config.yaml
encoder_arch: "crnn"
model: "encoder-decoder audio transcriber"
dataset: "short made-up English sentences, spoken by a formant synthesiser in many voices"
train_examples: 26041
gain_aug_db: 6
n_mels: 80
hop_length: 160
input: "log_mel"
spec_augment: false
win_length: 400
tokenizer: "char"
vocab_size: 30
encoder_norm: "batchnorm"
encoder_activation: "relu"
encoder_depths: [1, 1, 1, 1]
encoder_kernel_size: 5
encoder_stem: "single"
encoder_widths: [96, 96, 96, 96]
encoder_rnn_width: 96
encoder_rnn: "gru"
encoder_bidirectional: true
encoder_rnn_residual: true
encoder_rnn_layers: 6
fusion: "cross_attention"
decoder_width: 192
decoder_layers: 6
decoder_norm: "layernorm"
decoder_norm_position: "sandwich"
decoder_activation: "swiglu"
decoder_mlp_ratio: 2
decoder_head_dim: 16
decoder_fused_qkv: false
decoder_bias: "none"
decoder_qk_norm: false
decoder_parallel_block: false
decoder_inner_norm: false
decoder_positions: "sincos"
decoder_cross_attention_every: 1
decoder_tie_embeddings: false
optimizer: "soap"
beta2: 0.95
lr: 0.0019
beta1: 0.9
shampoo_beta: 0.95
eps: 1e-08
precondition_frequency: 50
max_precond_dim: 1536
one_sided: false
adamw_lr_other_params: 0.0014
ema_decay: 0.99
steps: 1100
batch_size: 64
epochs: 2.7
lr_schedule: "constant"
warmup_steps: 50
weight_decay: 0.1
adamw_weight_decay_other_params: 0.01
Rows from block 6 of the audio encoder, named by matrix and row number. Each number is 128 + 24 x the weight over its row's rms, rounded and kept within 0 to 255. All counts start at 0. Numbers have three digits each.
# weight_ih_l0: GRU input weights (gates r, z, n stacked) (encoder.rnn.2.rnn.weight_ih_l0, 288x192), inputs 0-191
weight_ih_l0.200:140138138136118144112137161159116118116152173156169132129136152109131121097179151104155134087119086107141134136176136130112115150131143124083171131105127131122126111121157122131128097145114135149152114093177136158093152137111141102123087075130172143104113124105087101094109126155164145098125161120124136167110105153109124162109135131139155123164101143106162175146129168149146132098145182131133124117144141108105103116102157086110115181161125140122170161112095131094136115093155136141099146115110138153143127145121114115117163138099176107148129126143082104149125149115075110075
weight_ih_l0.201:144086143098147119089145096112144142130118131143093124124140164094139126112125147131103133150086138085141155166124133118182120077135100137102104137159075122185105115158115119163120136115098137144116130146127147104118090152133108132116061146109164151099116094103140137115129150148139111134090134102159168135130127152149154147100127144152153168119137148116084088101099164135129160099107146141137112092116121115087135146129078110122152146136121125155145153140150156142108105174144116092132142142103151179164104134118114103065095111106136112106094130127132131140099155088100119153
weight_ih_l0.202:120097136138092142147152098135138160179080163119147131113133130125118076099135127153124120135122126141121069163148075139122126097159165136133123111081146086138132150132149097114113125165162126105125113150139156171106156114124158135148127128124136126136104139137126105165102161139090131149117104111064149130130114107103150107129144106110191171148104101108125116117080139106139144140118086145170114111111134145172163168155107117141116124122102128104121174122170153119152119163147116144159121083106129119123132120175147195141141106151150090142095115116115120150154101119116114146
weight_ih_l0.203:148128095131100116126138143114106072141141169119150139087097137127090171106091145113173104142122117148150135113151148107126143142170114125122123131161084139168099155131116154162118170110117133141158145140147152139087138123159113076134148153125151134107139088127128138176124085144091139104167092144118159118139131164146154110147170128125132140116113112133153131114101138144155114160128135114134109134080109099099120114104152164135119098171149127094088144161100121108151113095184160176113139133186123100132126092141075133136166122152124111115130084145115157148136110105102126114
weight_ih_l0.204:150154151113163151108138145137110159101117130106168118130177105093071169137153123098128170155112133148123144140102122123127132163143163110156148078111114150116121164133135105078119110117092151104150130144136124154091121100127104157115118117130163146139148134135120122110119092136107116110175072106123090116172139114110098145162144182133105104135135142143122135107129162106091125119133151071131090140092123152134114187121156098107104087146141097133147179112135154136140140165091090114098160109145126167111146147131080131101140105125167136131111161124106101137137114110138157129
weight_ih_l0.205:126124102150096107096124110134120141136082123185155127136109140101100144170160129140132116107158133114129155118105105131111137153154121113103107173114181177103104124166180109150090132155079147120111099115117087146108173145146139108146110116124132164128097141130157123135100159167089132080155138131125113123120123135105119096138107149163147149148128116136126139108154132098088097105093117143165114126095129145158116089162111126160132106101144160109145161115095179121140104125124135107131109123109103136156128166177187090118121114112120141108119113153098151090124169115089127091
weight_ih_l0.206:144111126146145137106165118108130164126104138166137133105141128143134117132128150132101176125100132122114140146097153136121099144142154172116087131065145126130110130099120114128125103161138075138141129147144122161116168111201140129112089098123137151133098114094136129116121122136133119127102080070184155101132151112123102122136106158173122133105106103154125142114118160115113124135144148138148162163124139143128164129150098162121122093150109132145156133125169153157171212106137143126142146146131084153107161118118143158106136102186135088123111117161151157125115083111102160117
weight_ih_l0.207:136144146107115162122130082148135171107136144086137099128136164086115150100127126140115129173111132108126125126145080104121141137129097151158089101115145157141123103152129127153142118111113124125128139178148103127095106121119142151140097156185162120116127141157148116111116148104137112128087159130135122102144126112091079113126105107147191164065088114168097146148156084144082132151118125150090112119094104151119124141120175123095106155115152126125104146147120122106178122138116124142112175121130131137144120156174157101115152107163188147112098112107140152122105103124171114152
weight_ih_l0.208:095127125121138132113137176099154096147103117127114117104137096086119098111136144130118120135121140142132118119106078135137107163077133106142073152120142098146172147174134150123137143152166109161143157183131113169105099166129120159113094128141161111111145110133158113097117148154099095141124167121141134117153106165107126127117113135086147138105128144092095104113145080136136111115144155185118122122160105108112097126119140131125140112096112153183102117153167148121101136183139164131124094127119138107150101154125091089093152074097140132133147121105156094099125114159088136105
weight_ih_l0.209:135101104133168154135121120100156087135136107118106114073141118104104145101122120145143137135132096144181139157109134126141123112082110144117127149099105162103100109095133113123103142130111148115119103172179140147156145135149098130142124138170133133151116150154156112113130091090158125157134144133126095091086130183165111142135090134098110130103172163160148157100144125151138172131158176093152117132147102111121136101109128147153144119116140135081115133112102131118116161143128127113086105152118110152106071098162125124168167092121145138133098176125123161171101132165169122105
weight_ih_l0.210:132083100136148139119159132129122129111086125110071125116126136066149138138140134117072135114157133143105095134119119119098177083140147146144123119145068099161125129098129101142171143127089131076090158109151160103130134103135138126155155112121131152134135134130128117122153124199121104143111154096125118166139119165143171154159169101110131097137101133128135138108124115128125126085084153091122148132132144134125141107089123131139080121082118092107148109158101171124143087151127142137130155109162122120160133156110108128113165147167146098115146158093107094152156109159116109149
weight_ih_l0.211:148087091136188132106123149146093113174162115100100088147106149126122132132092114157131128097099141127116161115135103153145165120112134141121110157114096088096084123122104125128139166147114102108089135146152131137108114140113098139161142164150130114103139131156110114137150119119139153129136152161125082100132130134123147094149132184174133174169162106113155145103085092171135139094101121125154154143148118096160116132147150138125144127124167090117188150095112129096150125168139136162118102155115135111133108121124146148178121095091110101144142151149131088105111077150124133112
weight_ih_l0.212:126174119106124117105151116136123172095147114119157152143146154084162175094120119166140140145162148165168101111103144123119132127134110110121158159131099158092115114125105112127101114089145143103138103119147173102127095115094173148121125101142106140091183135117141115126162100132137130126140102089156157078109107132126146110073145144136100070109127103128167145134163148110142124089098153137133098131162092079097118162122114179106148127135145105111141117108130118096132134126156166151131099184118117151132165143109137102137128149121151124148159129151140093081156100130123142112
weight_ih_l0.213:112153164118103096144104090118157109142092139139140118115119124144130128123112169176145068119134124144121116145168171113133166161109099143122124140115143139090148151090176180169091150181132113172142135147131085154126096114113147143098146107054102111152160162129114123134168135144097139136114097118151105134170103089155148111128112152130160094151134130137126121160082147126138120144116112125102140095126146125139103147146152141140156108114128139155125132097165122138153132123122068132156144126108114117149073111154127091149142099121119145129165145155143128155117116102138166085
weight_ih_l0.214:160122090164109138137151163132085146086118127144151081131095177118115144132146097129151143151150100124174126120115122110118140144142100151113117108124119125124125107133123070090152167101122153139091116125108151111130156117151108135113090106068100102155134128116107132106147153140128151117130135178137113155167137123169069168110155094114091143097124125139132107137134106108151153139131101104172135099094090145162125147120141114120132122091086118125108127139142122125138134149144133148066203119167139129134092093141115163131182102100152096136109129103135133143129153115166115108
weight_ih_l0.215:142117152087140176129139116120103172115135159089073102112114095111155111115172104128163109108136165129131130128114120145112107128111117133146126113116126155123101142129099108141178097139080135101134155118121131121149115128123149116174114140101163095127109133129104123146152112172105115156151172169096125154117114117148156135122170158114140140110097082112110109117153111133106119163142118126157090109111081103089145105138154105107138102087105145108101123149076136098138092112144152087105134113142106087148122091129146121128099114157109134133120094063139144180139108155175138093
weight_ih_l0.216:126136120123122139147129119146145130117156139145105120110152107077141151058125147132141080143130093155159122116125095155143149136096127171126134096119163123119107131105153133124123139080123172148106082117175128114118112114131091114109136107124153098104140087123089140158081155134144105135118142142175115114094131159125134119160123132128107088136137150129130132101077147144092155165098160109129128148147123080113141116122104118103130104121134148174167127140101173161153140124139097142156159126120146117101152150079106151113126120097122121137072142111172130065132121175088109169
weight_ih_l0.217:168088142134138123124160147136123138104138099164151154156087178141150104098152105120160125108130125065113087112121159140120125094134113142110107165141133106136123145122141107127122109160097138125098125110152120129121101140123110142116138132169150106135124146151158104154093118097086126132136102108170099176125143083132140119127158120123138149137120113111103163130131139128092103123145151140094102163106149116114161141190175144142170139165100128105135149146127098161107106150105100118174114104129093114143142150116145148170155139153094091121135136090103110160136201111071135155
weight_ih_l0.218:118100160150126170176109085095143088134133114170127117108147147134141147128135090113123170120187113114133145128136151149140109138100137124128169134125121100114113087077116195127094180173135102105142120138120157133108104115157174099108100150084101122150135150130100114151129160147135115120149112137107144134125131132124131148100082123144105148136135115156164096127149137107125128160118104144136121133148114117116085141156141129115141101148114149110083157105093101142125115155159171126076140119102118077139109135118111136116134143097102165090146130083156097180119122186133146113
weight_ih_l0.219:054092115121139142123158109120148144093120138127094119131106146163117132120144102092107057135085088109124140153114188108125152177115122109165142095118136177147118124137124142123117140144099116122124103103115078135156109096126130129175136108087134117099135155173098120152125142134107122176170157109124098111104170110133099163117136100117116166133169154109105123128131121098101124129132117144148153122094126094181141143146133108132116116142100137165086108124089121136146143101123112122166118085163123104108117106112099134172121121124135114158164126147155118117104142120130185136
weight_ih_l0.220:146122127108176105131148105141130091130081148154146138086121157149132149144159131154087160121102088125115105134150102115123127122127130119139148086113158125149143119105101100116164136132104111151163123110157125152114136154141146143128136132085166093136143139167082096152133116164127099129102130140154173114120155125130113071135157162111086158144177131109142107127088109125127122131139155117125154154162147126130084109081147133107124116167122106092151087128104113139085160135170164135094096166153163129141161186120124104114142130178150162118135106167155144167150130112136117108
weight_ih_l0.221:168107089118152147132122098145084138127103117139118110174100121089161122136118122178151119121093116170135123171126137112178116108182148177124156160140101109162123102127162108136115152102172131179175130153163142137126116099126158127078112143168165119157123098122163123098104107165112148124147150112083169105155087128113135105127095144125109145141145112153150136113117114136150134174121133140114131170143137108158134108158089196132130087117097128125090116125136128114132166078140140162146111149136119114115117164130153139118120148118164138101125155113135119125109108138145103111
weight_ih_l0.222:121137165139110144155105097108124129117087095106143155151086084137140129124144119128137133185133113115143108169165131120174118113115153132139110113156180109116081150093175087155133109099168120124130114109144123110110135077102176116141086112121161153135153126124136136134138154155107155130132097112158128147112154108133168130118146119096136172093110159168113117140137096125135147155127115171152109137093144122142122113170114170141107107126083095106127122138118138101127128096132113109154141148128082110078094122150171096098077159137151123125108133125119114089126169151160092107
weight_ih_l0.223:146105138119131143150090116092089113099162131150102129191111122181105116127124107107145108102133113126125119155147138131113108156148118120134139184096134127132118152130158130094169137162115085158152175106133129105090114169154146148178112114081100100105134175113072174133137101131138160139130105147116119084116133100114136117146173159144126119124125110126145115128133113112175112097151099082143120117107173138104131151169141143110121142131101128144131063132158097159146089120109161128096114161123172125162126135149132148169136127110099095152141103109166114127145121116113142111
weight_ih_l0.224:128146102088136155137148097138121132130109077140110086081148165124165157079144147155101132133148135139131137097160124155089126130147153156138123115129103118171126137127131147109132162173117151114116150069106124134128146114133169159116132106154133145138140110170111072162134127156124135120129122152129119111167102133119140115087107110131130105105114139140124135164118119109090130154122151109111112120155088164177097171101131161157131091118089110150142147107116101137125115130107115132141099089172149089107102123097100143113123154126113208135069107127092117152158109135114086112
weight_ih_l0.225:116160085104170130159148178113124124154095137112164100143142164155066121080127117179120083085100133126117097153131127127132147136114144126108121097157090141123088121126117123091091145141169086122130149151122172122155199153112088142152107147104157113169143083130091135144116113118184157128165148115124157138177127133128118104121144112112138131141118141142160148102137135144086124108133168165117092108139141117168114107137090101131116122114124119123113123160136162152119117133084075160116143132126137127131167095127131143129116113162147088125148127136143140094119129115149132120
weight_ih_l0.226:106174125150109118148172103125109090135142153130132120121142090162122123128114144130110165160097099139125100167147076114158139143156139140116142125114143105111114161119115119077068161138152133137132084137138094159089176141125100090131133107130120169100081098126116109119169144118117115109151132092119115113147121124071148148125118117076113142150095179177143105119097149114161094138125108146162103121160115107116121102151088108164118093152125141152119103100104125087131097132164138145136140132141099102108150104116142143142107149135100139127115109114113122192111127140120171167
weight_ih_l0.227:118132110143171133123140098123137121105128151168131080106149159090127155123091128086113115131188147110099141125138146126088147126122116113136139145139178122136176156126108149129151146142125134126121150104142107146141083116117145112127146156139140100136133089145156090113096099116113157138171116118137153134142127108088087132114135172128109100148158114154088134160164134127122119100088117090131099122157143178176091103158155138129087141137118126112134119158119140122142103107122132121126160196159173093088142127131179115168156141132111129120113111100108163130098094106116073095
weight_ih_l0.228:136151079133153165136095084163127116112096091115116144165150126149133178125155130114152148118112112094113141079150134144145110129149177166149138161077170148112110109145122103125121090124120129116164115095161178113122139122110138113167138147145145109127087109094148108096143134102162133145151163140124136155121119128090156144162080116114082139136130100110139139107139150133163139152119144132140113147100140138157163128101116136157091130156140139151114130141137185142107113126117083106132085189151134124129153167092116141116152087161152153102098097127097138134148160109100145115
weight_ih_l0.229:099119154141114158096124102128159095125142107091106111099107147166151133154122100172120096136116159138140107168113080137126088185116182126136161106095110161117097135134143108102111084137103134163127129141124166134166136152104120126141159108098174113128154178113119111123130131111131122107137102131136094113167173113118104142123123082120130116129126128134090163132151157103127136161158112120170146123114162106116100148143137170110088129107126144132064156160116124144146150171088135083143137130111099088109107152165131131124094068158121128136121117111161130166131113101133139127
weight_ih_l0.230:147080130115141146153099131093187112153130121105086129081100113106144076156131156123152086144127124104079114138137083143123139139096137138137135147130152163094131139116148197131149111158121108160135154102128129163136106110127151087160125169154132171145107167139145114112168091154114116098132117154173140106117149118145126137155059133111115133148115126129120145152109149123121097146141119085133151129118160128116152115126144129144164113114106139091162144118174117122131108139099122089189150126179142089144127143129127065109115133122117173119123121099151146123099120140112114146
weight_ih_l0.231:135103142143132122107140114148124099146121116111173120149106088129120107145150103122096103157095113157127132137136078152102151104110162171129110094140115171104099125139128135110168132131137120173111083117141143158123121130095113094110136123111120150122166104135161177111112154111141139150155119153130138152109134115127169118158103131155144120132088151096113133122141081090143172117138154159119107144122132103179163113156126108134093158116132131123077085110184150092157122136124155152128144146189170153065105126109066155153114115136135101110135107146144144116110143114161106100
weight_ih_l0.232:143148136149111147094149127122113129122162101134170152119157143118108184159151094062084135103121147131085127121153094168135126138154098111158113133128135184090095074147172155136102124122155130128104153138124146101118103123109127098102164147143088126097144144140127124085080137104187118175119113163102124119058110138137121119100116101095122125140156139149128130120112128114138096118119117159129084135078097163131153103143126121110124129101134096106113140175104128086110124120126107156142105151128122162134111083100138105127129144108149125111154118119122129099090107137112086125
weight_ih_l0.233:095148123124166164128139133093126128156143034113116144154098139079125123157097122126124111142117097143159107111132140118118134139109131078175133136149135136133124128134109149117095134167145132078151157121137153122129116110106126111164138147143120152129115103084136098119143103119151124120154114115154157108173142129160142096089081158106124116163162171095123112108102156092122157102120150091141124122107098165091155124136145130124136175092151124186142126104089112116178141146141101106176099155140145135122102157150132146150116103134119127159110107125152151139146132148175158162
weight_ih_l0.234:102092148128089115152100113104043133165090148134146105115142144160126151130154107136101148135123124142138114171127096105119156090122143117105142125161158118159173116135117132134147141115122118141119138148166094113104149158159111117146147131114138149119094144100122078141128133105160078115141141176152118129139112127166123160161107090142153086148107138126161144171134114129109073109177130102134116111112122129146121142108161136145098113211122121122170115086143133140137133119147136127139149093144117158091129096115114134113103137118116097158114134142092115123168072139086105116
weight_ih_l0.235:148102180104124131102127131140125096085102112131131157158129134137108152129117121147136139128120135178134091133107112133128128139122102110122102141070092172178119136121148129179099139129135109125098134112136120135117171120151136094083157140100178097128108129139106105142121171100090136144114160113117113123182127127110130140163111113153130108155152150157148118140107169151124136123112117100112166088158124138136080156126133137133064202115106097154138087137150147129175108142128126092114129085130113107083108109117113160122105165119175145097117119170150113138131146118146090137
weight_ih_l0.236:121134092147138146139104155125101137114122098082112119121132110128098095185115086128109148069081118197113109133073140121144095139136091132156136140133137119123136086117095137106108139152178097106120120150078185175160165119124111107152102174150108120098100139133150139123124121106126173153146103094146116125123104091116097164100136089119121115112145122127138146089143111088107142129122137111117155167107105162120136117123140128093124136143129130139161144146100153149155121145110111150105149152134143142136141095139130132108175152145181152090150145137110124126153101130181141107
weight_ih_l0.237:165131126143131156140089130128133149119122135107115103112146105130130122105164175120147105134190116144095114135136157155155144076186168081107106126107141108155129127151106178124120142162151137118083149164181109110117119152076106116129096117106155137137125113127109129156129126112103123135115130173093160124084186120114137113123126160137156116129161125109096124171145098111104151119080128121142102099156147144149157143124155116144156122135164094109093090127147139078098144095157098086177148125145121148159132144129141148132147125091097118115124111128125114098157114115116145086
weight_ih_l0.238:172120167127086117142122155097112102093097128126155128189120166116142133121120093106167092107096123158126099113105106086113110166108087116074168180126112124138127095148133161125076091117133152154131098113128133128132104130157135100159152163112102123149161147156107139107120147137116153107119150140144138168128140127122131136163094131145118137102152118131133088148149138128149118077113101115150099088101153113156176132137106136169164131156143106125135141143151103131116122149109145141155117107151106108145140137130183162143093159156143114167076135136150104137163136117082139112
weight_ih_l0.239:156132151101152128125164156155158100181137144166108111130143121126108115107107121146160176139107137137153137143123123120171109112105157128102103132122126080115154130159153139135170094095109141125135137139108134112149102130128116097113112173196083167139086099108120169064145144127108128074124177117177116124111148140180116097140136108136135108118159177070095135145173120134154108144108146089115140098132106128112126120090159150109160133109139150135114127160125139171141121116147126169125100092161140138122112172156107129152123146140112148152143126132146109133139110159142135124
weight_ih_l0.240:173079126126094161112119118150154154170104074134148126108115123090150070092114130150111134125130095113093135127137103150153140125133096102109118140128099159109160140120160127129118097123121129106156167137093122095133140091122126112085160118165133117115107118143142098172127085129126177109119114122103151115097124105139119108111097128156115141115160113127152113160132073094127119129113117100119086101131129125103143137137123106129091137113131079144106136098124172182155132099122076161145148144147154140103158079116126139098145146137173115118085153163141139122107136172089096103
weight_ih_l0.241:116107143124113109131148110136135152118142117080082122134122155161142091111126143133100102162143098146109134137140148119154134073126176134143123139091112106133137145109137109175092093089162119137104104139158110098120163147122062115127095133085118114130126098138115099137175135124094138131123167129152161120122141110097146129167155117102167155145152088112137135109127168153116143152115153115146168164181134130109106157102112170152168123154124117133147113135131082100121147145124198107116126167127110111136158152126139145164110148127087121131167089103167164164123124154128108115
weight_ih_l0.242:144136088089197127145090152073115129141148143138169131134152106116108093119133124131135150144115145133136111089108144104109155140119142130151115087132095135097122155127124143071120139146111107116093121079153189160128099110139121141104131141161112131152145135178115132173130184111167148109105149145164137117092111132151153133169115130126149141148112128118114109140146148125171173132155167112127068139138152103112118107156132125101113124131152142146104143087125097123139140090090119080143105152079165159148141123123163139157107098118140147152096098117151110112147139145112165118
weight_ih_l0.243:133092125151132107121156153096130137117120119157120131136118110153139147133141132149134149160124107129097148147135109120140140149150095173136157115127119098129098122119138163158154137125146154107102156137129130161170137123118145135087168116137130142118142128146104143126125122129123133115190152180098124103174113107096174093132112133143122160152166121132090083139094138169084079128160106154119164137098162121128159111107174107129139189114127142122098195085157158092096186125123143163121156169133101124113148120147126114122146111126134094134102123105109138137123088126063138095
weight_ih_l0.244:069126161145154082164131157131149102155114161120121138170133178142136176103128122150075132134119119132169176095129093087100135141135081103182130120112120145135137119177153115158078091104104137076114129131118099111115120111150113108136147144130090122134129158134131187088118112135115135137135125123155159147166145136114118116123161154114076117096107153122151101102125152098130151141109104151139115128098080137125138141120103122122108084115111163131108166129145129093112118070124110165104098136138138090134110141119117148099125171142139127136132129123133157114129150107161113170
weight_ih_l0.245:127155086143149104122149138136113124099098082132078133117111104099139139124141119099150169147164093117096114161170133134139143127103107114128171158183140104144112099153085111147157118091146135145147103126113084083095145120124107116078115137122159097119129156117080094130129167145157128120083176122139113129126102125101159136143131086125170161111156142133141103122153116137171149176144117137106123121125159126124105159100158109139131164071142120095101179087104110122124124088153133165132110145119135158142114120135141129114141135106113092130199112123122124144130141133104106146
weight_ih_l0.246:104144147164132123104093112117143127162165140149163159103176133168100146154125139118158120106126125126137123160155124072105102131070134105118072106139109183162116135155122168148100145085133133094117158107129140129095099119168112121126126111110167111133145101111124086164169163121172132166093098154151103162150165165105110148146092130101140119114176111092133127069121115112129146101140114132084113111100101130157142188150135122126113123120118133141105142145112104150124110117122133078154135118139107151117135140132117105133189151125148104150145105124142131103124118111155128135
weight_ih_l0.247:106083135158165103098110139136081110145120124144115167081142166090161144150138089116097105115095105142069103086118145128149128136138153089154128071179102091100115126109139137100123097147104108115124155091114172151122136141121131149156132154158152129161138172154117164148104141150148115087105070131146119132124149128147144155138155151122130147108133131163111190097104152140158111131136149119119105126114166103102125137136126127146128139145092130111100112119139180153135142183105149101127077119145140104154155128108156140126165153139119128107117150106144111107116116144162137105
weight_ih_l0.248:107103102094122102119118125092164135141164130106126117070163142125138109118105163137123101097169166164134177160126143123103102143140131140121127148085081131097099107136093142143146113134132185154085149129085114146108107148129115129085164079126165115107123139167098117129151184122100117132127160111110154149118134136100135082147210085164123106113158106161085138150096117161108095113099126127133156129144145150129143109117112158135116166127133114142112102112124109121158129096096152151125107122153123143097126099140150105105120119137134159150143164127117103167116131118119131107
weight_ih_l0.249:109085107129134085150121127126174141146123098135111079105166141108146091117115131127108103097126102167157163109149130111119114150109194106157098144095103150162114130121098101116124158128125179124097093094151147110106148135151143156121144093080117138122125138107150085141170191111136159132127153156118098126116129107141113141112094139151143121135189105126113132091127151139124164134097164108094095109147121120150142123160102158125121142144188121133118112153148120091142093107146162121132173076155138133112136119138159092103128155117099128088162142117098146146123103139128121127
weight_ih_l0.250:106078165125112098156119087147119136174105113167156097139111127136106155146117128163112154111075145105161121146074134169141129101152146147125120145154176139120086135135160128160113122123146154106081101137132132087151107136110093148169117090108153153089123149141105115157123174147095072134125120110110121135110121088107128133147152142130137152191141140104157108127115164102150155093125155174152140158096118108112100125122166127160118137164120135110129132124161127124116117125099118132147174112131155143152102128125125127103112110168142113097112101122125119129131160096155128193
weight_ih_l0.251:124100131102092128132160114156175125108117123133144144150158118114088139137149134129108100095107117144134182112105163142108125167105153089139133157094178145134096124163126095137058096124192160157153201137161142100116158122111178126149161150125134141143080136147148119105125113148146128135120079121119174129086152125152118124100105123150133075104124132124100147136139118092102109117156111135116120145141118131089122090122135173105154141157138146123150111138136121111136124142141107114121141142119145082151141150109121148150140122152165103104124130092106165169135113145142105176
weight_ih_l0.252:094161125126127153135112132113165109116125151130173119122153117167149137136143124140105116116154106106154165149099125149174083109119102124152125142107125124125154104096097133136124114153134118149125127117175117106101133134164196107119101141096139096145104101146072149114146119091150147156131076097164152144124114124097146125151122124137127114101155131092090132134116142086100143115096138151106098176090122124139101106169123134131149132091134111142096111087115153144179114136139119120083147097080129101179122153137081116107123121126083134108143139079126166120080143117113119174
weight_ih_l0.253:120150120108124116152126119124121123146128131105136151158172090151124118084157141094154071125108133138166158103144160107180109141112150143173121132124124158150102100125148160144158153129165096101136113088151129070123116129152133114114147147119160101123162121100108158136120155092161137123122180110086180158126068121133122115171132137143099143149117116123159085144144143127150141161197095160167079104129157119116120131130096104125122121093110111136138135114115164108116092142147092138153153123175102120132084120127147107122129128150114121093121131135162160102118103125128136090
weight_ih_l0.254:040104146129107142110113114106126095147136109174112174122146135124143144141151138183143118101126113163147169145130168118152107180143109142160117131146136140150090161165096124105101138130146129119147144140143105132137120137153126153147123113063105087115124116134121133094069183108173164151124099129111127106150128117101117121125118108154166109149141091115161140147140085129120139082117121111149180146136118123163158125118086100136141125096105108124135133109134096156121111100109129122155111164135108143120181151125127123120106114156083093132098156139082131097129150155128141109
weight_ih_l0.255:123099124112159129165130124094170176108128117102136098103087113149106104118117146088121134146139135153089092122155125136148127138094110101079102115140114115086116131113074104136097100135087108151097105153156121128135113121102167157150126125138149102130093147125145130111130100146088175134125086135127139148139138085137100105122114201149147133101135111171132108139095136119133086168082133124115153111129116139162130145117123157117107113129088159104115092084149127151118159176135197115118172159157123111095135118155152168129147142122131136131149141123163134167113149105102115133
weight_ih_l0.256:113152101127103133131146124148150078143154172144165120154102132121145135168141121137116127115126159088163156148147133132123135109151119126120148171123160076120114120129156159111083124138116118134096109092162090120130148095150118122119110161087147102132116088127109082141118155150148111159136154129099111152141124108155112132165097164128119123100147154135167118131122115094129121139103101125135133153123166168121152182126117085130147136135125115112115136071140124129178128128072142151105106178121087178145156083114141175116106110122129129184153176097090130112123129135159092122
weight_ih_l0.257:166150169155135139097150120105126181120144119157095078128141124126127179130070130130149109164118108118133098131127113116141126115166173134141109116145091133160128147123147158147111126159089115156125121086146159137100119155091168070138176095126173151138164116110146151120152163117117090077138108112126117106116100109129112129093145114107089123130123136135112162124145128132096153148150152131120123134125161100075123106104103100146081122130091140144122130169116103147118142144175121100116125145116093088118105162133099124146119123169120151111119140141137157131157068112138104171
weight_ih_l0.258:108144080103147122096173156130100111128117151143133167123188107137113080143114121072120098131170120157143134120108096106148120138101140115142111095105126124142133103153111115110152117103153164139114104165109113159104137128176112155122089143161150152114138149087138147121110117105085129103129129119142151112117166135130098130200134176132095139133148109130085154153064139130082120161140145120126170119142135089139093165118104141133162117132117148110173135097150112134121116127130128136108085127109126138124149114122092121141132116144151145157135104135119111194152079148149154167
weight_ih_l0.259:149131152115161152120151131180139147120154146093117137125152089162142128115116168102143154162166121170125127133080164116125109125174114144124120115129111096102105122080159147120160121136084106115123109160134142153122140092161152120119162169161102090144162141180116146074099148131143155095157168144124142156099155100180119099128126101132148169140156139111112101109150076131127149092108134130139173130108146103135148129131105145124122142094105103122134130104115100091115153144167127127156119115140155105148121081143161129116130161132097116140118136132141123150165089147188110123
weight_ih_l0.260:126087138148140153069074110132124152121146128130123120129086117093116106117144134145144163177160138140100163132085133112143123133105108135104167104112121086106125107119157149119137060101174115146168097139122096118161134122127135144151136146101125106169146155096109154142121089153141125135087077089138145098113147125134102097174109110124117110114164133162148139135073158128140115108162142160100133117094128131074113120114104142111144144129113109127104090120155157152110142075146117081098116124139122107156137080121134104134147136090130090122140137079105123132133164112147113124
weight_ih_l0.261:150083097104153152103125116116108109105113111132163108106107127152156146143078121087139124170107140165150065135133085125106154111134102111096158125134168118127109178113117143118146137122142140146110104165110105145115151135097121175135095136152143163136118084118100116113121127151100152139131123131127122105141147099150145133078136124130151115112142124113092117118208116119155142132164120177157130134121134113070099132133103090113095159134138145174065112122132122117112173124100110118111135145158157122131082115090129122093149129123160064139136130109136117120107145129096135089
weight_ih_l0.262:142153149123144117144105129104128143090177121179143129148093146100092140075107106132117130160158167136155181101082170143121139145119130100133125134090131108111164130141146110092119127120069161105109146141147139111127083094162150111122112121151104145151107117155153145147124159114137123097125122152118122078123081156130152111127089151102150138154133167148141112132112172140159168133078139127100141146143126141132104153123149146083129112157181107110120146147146099158129150099142146139159141146109155154124103111175109106141113143150089157125160077109119131119144086134129089144
weight_ih_l0.263:149119147142124135128161083120138161113180138130098142090140133110102135124125096141091149142132150144087117132156124123146083105147117121086144147126160134141119173121154135130153102106121115059123167111138095167124168131148149107070126130134155148129131135122122128108150123162134158123088109164122157169161190149093098108105131111113131162145120144144156111136155119081078108135141138143145129123121138157080097144167120128157152152136167128154103093117165114149133110109101115089136144101192118143157143155089121123125124090142126108170129143156127114153111112140083121147
weight_ih_l0.264:133078140149158124125101154088121151134112123130100131063146143114143158141142154162144119063148144129137177127092121161101110134162148140102093088127115116134085143131128095126116110116110137124096127147128092103130144127114126152089117118128154124087157105131152124131086099125188088084118121141129097119118129101133146118138130159161068139129114110130130093104114130109124130146114139112158106117138169121198098153154115136143107128140138117132163165115118090145189171122126138147121133162112125123124177105104104121089135129152097140138151093150137119174098116101091112110
weight_ih_l0.265:139171156106113119122118151130069112103123135125154143121161119149105175152106118090139066147097109150135121110122139135095126128131112173123143095159149125099125166146142150097131095104139138107095149126121101124090120117083121168114143155145134126116144115144089095153145112115137110109141129080131198094160087165130101146146133121117163076104128133128164136129132150138158112145134137091139112127098079151164101111092121086151108126115171130067101160160105173137119164139133111124146142112145150125105115144138132141076155171153116119128119119133120146122113155126136142084
weight_ih_l0.266:119111121132123104137119105139163135119105114148151114185103169114170146123112110136112135173113148122112120137108166134103142075139093118143097090088131110138188125162149157108097132129087134125144178074131171158114157075150142171120125101080154154145134161107135132133155131145096142159163127098096116126121106181171121104135118123125111073105099087111124161153123124147088140105108143138126146159159123128104145097108142135098139096168111104147145166111132146083154092129111112129112132148144151113144128153087119118103113103146145127129149146147127103113129147139105128090
weight_ih_l0.267:165133076096115106090124121153148132136166171103155142098106114120128089118125173148111112121169087066119111171137106119185123153096164080115130129142152152157115086151141158155091099114140127116090125113130101128129136165168109144133127112083164121154120085133132153131137110132158154113133080141143110144100111111146161173128131099152143108118098151138115119148119152133132111104117097165162161110125143114102167111141124147128104124122154090128100072148142126094135120142134118170145151109125151129172134103158128153134062098137117123157107141129127159129139119135119104113
weight_ih_l0.268:122142117099110152122138146132115145144126132121095123143122108138153145142138103119104122113102165082153136105113099147112076115077095128134132129168137110138156081134139092133131169110141127113146111168138140123127137115080166083086146126157161140185173120092092144107150156120133156117115108153125181149123141161153130123124175101136120109088125139181115099153129135086138125144120159088137118153108090142111159097162144092140110091138152102143134121142137137132174140124152094164107147078134126111126109095096154116092167162157105108133157155115145137160118092111155140116